config = dict(
    encoder_mlp_ratio=4,
    encoder_slots_per_expert=2,
    batch_size=128,
    lr_schedule='cosine_restarts',
)
Rows from block 7 of the encoder of a small segmentation model, named by matrix and row number. Rows with one number within an expert belong to one neuron, the router's apart. Each number is 500 + 50 x the weight over its row's rms, rounded and kept within 0 to 999. All counts start at 0. Numbers have three digits each.
After each expert's rows are labels from the 100 images, of 14976, where the router gives the expert most weight on average: "colour at peak" is the nearest of a few named colours to the mean colour under the peak. Only what is clearly more common there than usual is listed. The data: rendered scenes of coloured solids on a plain floor.
# router: slot weights (encoder.blocks.7.mlp.router.weight, 64x256), inputs 64-127
# up: expert up (encoder.blocks.7.mlp.up, 32x128x256), inputs 64-127
# down: expert down (encoder.blocks.7.mlp.down, 32x256x128, transposed), outputs 64-127

# expert 11
router.22:533469469511507477496525462508479511451466484440527528484559417457380505474475522423573493462515501540563344581504463510451500537428444513505579499537470476601505507617618601522456437444388410
router.23:531502493582525545519568498493441460501453515552534525506493532514413495606593456527466480444539490472446509468506497490644517439430518496521455522467516517549566501451501508501522493613500485
up.0:419431433593564412532410482516569492456454463467505581458423486453530561539537525450647591485526544467530438524468476428560544498476481504497570589568539500499428527529446488520451524434541542
down.0:533508563394398509427559501433479508546538578521479460535550601564548441479542519553419420519504492562490488463584551488458483481525504557548470396487486468478557531471524532522549462530479471
colour at peak: white

# expert 15
router.30:494581469476480487537524479510495435420473500516516442551483540474455482533507511471511470468527431458448450536588467412485481496464431489518501566481533441439532557447477590431488459501467454
router.31:500516530514422477531476472503445490503500505519534444480535565494474489530538563507526493527549452494476467472567533438515554533521428412450440508507490406491488556444496578489503480455517496
up.0:432559480617597466429425435477456486454544416578486487511476489429507427590465438441479507565484543472527438563552494451491515435408592524440448603464557492572525452561521465488552540415365542
down.0:575464524403458520537499520529561523520488519449514479496477560529546542402590547540496529431524481518421569438453489587521483524560500423525538443531514507549499553414432513458415508604575423
colour at peak: brown

# expert 4
router.8:520565483450488435565464537540539419461534488535542514478497553512494467499502492449525453450505448577458422578572509459444522528516585448550486525565454419469462534420469524433461499538530423
router.9:515560443440467478563455499520556446509507485506504502485506574495460461478513523460528460470506477510464443486565504427470500549454522459546474503538488466531515541466514510465479459521513435
up.0:518449582376474433481489468505421362423513569497566428513462488513524456442512567601495493541559536390471591586487526559560449420464481459476429516421482492394456463425498519467488562527582648
down.0:546548501599509521477512515471511533512446478509479482532512538497478508566585437435472507454464484569559443496527555490472586439545465498504469444479481577541585566541504597498418487455431297
colour at peak: brown

# expert 2
router.4:502539467394454491555467466509514453456511458487497501488479552440487458469497516489543440445563484489419433505482504451486504541448505466569465587540517418454541507408491513489490470508490441
router.5:536501466500485506523437452536470445442530440505555491527551512459480473508514512475512468455543456539510377544491484420479523563435491419593478549492475470494510481476460598558536535539489451
up.0:434511496552401452518520552519508470576538630613440536447561623462491405566550493468554454515448486475498395567475436372585443491504542512540468460395499481495502509511471463513501478419422493
down.0:542446475448619509516521451520469476412548400403477455498454440587525584466509506562426498432514530522422573410584512595451534520538488493402570617625488506521551490521536535504529466609507507
colour at peak: brown

# expert 3
router.6:457443471487564486474563506526488532514400492553596530539495612550454535620592492485582454478528500529611393580518479443458593575514467467592510476460551518450585440549432537477572389430492483
router.7:429538415454383484546549504488543448417529542542495462476480533535471470487494533550542503449501435459423489497521478472460505498452452469504501547579545371431545551380532506482456424471471510
up.0:476560556341475553531443493519583391543490508533431514535497440476495480430473479517458540503542496536476493479563522509566456471443409598452513509567523528506589472495506439535515534537524633
down.0:476458487624516506463459535493435597458514450517530427408507563554543461588481533430561494493463514500511538490390489539511484438537560441546534519498481517479451508413506502525470459376470406
colour at peak: grey

# expert 18
router.36:529565476475464461530459528512485461467511518518505461460539542493471499509552572485521460468560432552445448507544542443460523526503484434542452552516450410470491516432454513456504460488521465
router.37:523573460443438449510494515509545463476482518523508447488534544533435469488552538486503457511522432495412437524552497451479500479527488463531472536511482387481516541442495500468470465494524454
up.0:443493543506508455490500563556569421513464622472467584551511573417490442545549513551545513433507479447511457516428454522549396435552535496591495478444517444491461483504513485547539592444519553
down.0:540504509510508476508537357421365551514509388489490537499509517526471623491565503501476494577484508508535517475544630482523588544525402462446481541541487542457505578506459568480505354552495475
colour at peak: brown

# expert 23
router.46:545501563577534442525510449518458528460519533428550481484541494467444529474527506425568497448541489491582377522536409520466532509515405581574546508537484526611485491635505595524511435506450485
router.47:482471489468442528468503542454457504477471535584532447474509534551529494558500578544436468466540452486390487516471457520524507445501473436518457541498453494451557503423483462566475518490531494
up.0:489435545578419460525534477581474397533429646546460587537517507419557514483585530536546474467430528473503461583463509501445483492624591484478543451462375471534382485511514527418527497420406442
down.0:544542430473557566473416523470494552458520376412503440431414559576494496477494473433435486558559538468480514474495475489566492471388439524549449519505598516489593550484468442588470522592569526
colour at peak: pink; white

# expert 5
router.10:516560505496391483505499542558484523486455550510495418480482548542496476549515500536491473520495438487541478535560584449463518432587433419435481517486485336418499555417529502518547500408527500
router.11:502556499519424490519537551557478485477420565491482425517502546522494475555561508516463478478475435435519483513591555417475498452538433484445453506481512367416527574485521505485560476464501526
up.0:374482558467545417487515464560529462491505424440472536541432488467465466430475605439555556405521552483469512514447505543515597509494425483512473540510472432484496540505435513506568493468538506
down.0:556442485505435534471415526431441538546518531508510511444555484542534590525585503497453473558474501589488441463483489467499361521467521560463546547512543553570487499538537497489481517538462495
colour at peak: brown

# expert 13
router.26:576472475482463526513480459453499488569470509438494567495558576421517466482575563546518469478547449543459469549514527417508555562508469448505433492427518442473545459457454515510519439493487425
router.27:491526427479453474469495438519465501474471467514482557500597560455482470508492520499519497464598430552519416575500496364543540557509477467565483512437472441467554470490467490561597485478519496
up.0:489536519427530544471436469518564431486549506447544475596431480538512479452533410613528495476503497533456459465554516528506547448458455441482436564438606556396515431404526457523559594550554660
down.0:552478511569498451563520502454444496559488510578441453398592482428464503537536601416476520538522535455526586534431571536497553498527509497518508490559373492540519596525449577382493504464465360
colour at peak: brown

# expert 16
router.32:551589443451494519510458441481519481483527489505464472514514528468473487448499566469535485482548464484391474564502513428490506518452528405587439552481462490426540503443491539460496450534513487
router.33:571572574525450449453405546545497519453514514541488486458531532514537482485483532473473487500495455568523422532486482508438545444534460524534508543544423443486441510453494527476509513495529478
up.0:570556528516473517547478538516503444561504524480466508451441512446517486527494429527469527517442581495544492486579565435538548511453557508451464476511481492528582548475438485524542518520456532
down.0:573532534465458537545515483453524413549501503480479494518436493418503590512559420545478434473474528459533521491524574416582555544462491504544375475503514495533549554531469463484522478541504478
colour at peak: brown

# expert 7
router.14:527560463439456478520425476503510444484513473515489497495520541494479463477525540490537439486552439553438487536564529439479521508481540441540490568509481431469522535441475504466497451517498429
router.15:532572443453479476528446476490521450483512472499492493501509548486491470467535522492549442475560439516427495547554533422481510513459550452547467578504472423452534514438467509459504435514504441
up.0:454553542431455412473472522473331481384607451475463535511525473504513548525468558424469432541440555577505622545458521534539482533457427520479418522450510438551468512445566525627503577537502578
down.0:513484531492547577479513411490558399588362501492488527556434552439440526466581405475593501516519467481519467531547570400479579509504507569524525480549530587409584614523474499417520440465513410
colour at peak: brown

# expert 24
router.48:518530519539476473518430509504406477490494511577527440445461499554452502539497553515458529515519456485530481495550470466553568480486472505546431543547497382519506512453512554570511523541563565
router.49:482537403419549571524536431469533455491409466457493482525513501493414547449516493469503462480553424418377495516501512426472583602449508429613507606472484508401509465458484504475469494468530436
up.0:468536502535626476545600518478479431464450473427654515484478445513506515492421547475496452582566533443497548480469556486444496505472507471451474544517497425456494551512501448508627574449462527
down.0:548481498494475509442391498479555617509553525501384587529550489535531555466554449513554587449475494528475447506488513488578456514507546481554522429447505591541489512531477489494470432507496483
colour at peak: brown

# expert 30
router.60:510524475466434494489476485499460486474504486536515471458538513462462461504502557499534499469562494493468454512531531431516553539476473466537421513517440451488530538462494559483498487481510480
router.61:528578431440467441502491490522544457451490478524469466536486544452479459453471525484538447475530466504414470578545523448486546523469519472554465552505475452422563541436484537464492468535530415
up.0:457555484559449464422406566466504434485470567524534589453525492517563494616519537480537482541543525483481396512436432486494453469463551462523462517434515547610378464532529494564544523462434551
down.0:504469449461571531529615418491526523536522443545411426568466530530514528345526467575512500430439460472443590508622570474513589580558506541448531465577499436414588520495478520463546412572533500
colour at peak: brown; black

# expert 21
router.42:509586425423485512547498480520523482444520473514477486527500507470423506449486549502576460478548436501430479517546513434453485546427506453586477583479493435431544532463491537465503426497487434
router.43:540605502455450444531452529524510434485502515530518465487495516507456470482522515507534450462562456506439498558591518461479550500502549517537481564533426396472518545422467513479487496532505464
up.0:450519515452451496475467502449523386462486521520454482606574458489462478474474454551627576428542467542526445537512565507537527475472565461420557557456587376494541413502455484516576518501420534
down.0:566522486549515474575547534448432562560494451498477527399447531585510482458612556509374429575501556427518579486443486507507479488578457515525474428538491538533425603510511504499434499502569458
colour at peak: brown

# expert 26
router.52:562547621506531500455448620501409553407465488534494409369522494449534546537564527441440510395490494563518432608433437526493482425512519546535458570571506535496487484418497536515556595502624442
router.53:573536553487470488459399509526451514464469488519528455516459492467460540511574479472442479477519506400531390502453466470461437565401494427540492561506528485531529409456522605507570501564553474
up.0:514580506517472474558482507420574412608479579516526562456418514456501480506456425554546515550447595451553480486499544471485534558452545438507403399445466470595543536499452444512511490524434512
down.0:548526544419461540517540422491562470608526473448466470518463513445504475504516419437497412468503602425558513492457537462529463531478505423550350436460463495496453481529536451442553518474525518
colour at peak: brown

# expert 12
router.24:495460499471560583504542443537489522544480521534452518519510542387471575484464556497499492536540509461520555598387588484445512439554528523504445483440487549416492522521494516465556605580537418
router.25:477426492476554545492532520491507473538435495523543484493531539485419470479446565559558499516537528505490571503490584453526507559503503439474404538455492512459462532522494477466446563471602477
up.0:511599418480507443607493480481541423492554609462495456525515486527419483461545467450535484509573434481605497477601413468614466520497514542504408444486563491504569512420546485534444561542501557
down.0:462400523506572521456432568473485561509539532532452493424515507496605515577470578581453434553484487516394536484373518533424429456470500434511537511538442519550385523429444488544544499514501448
colour at peak: grey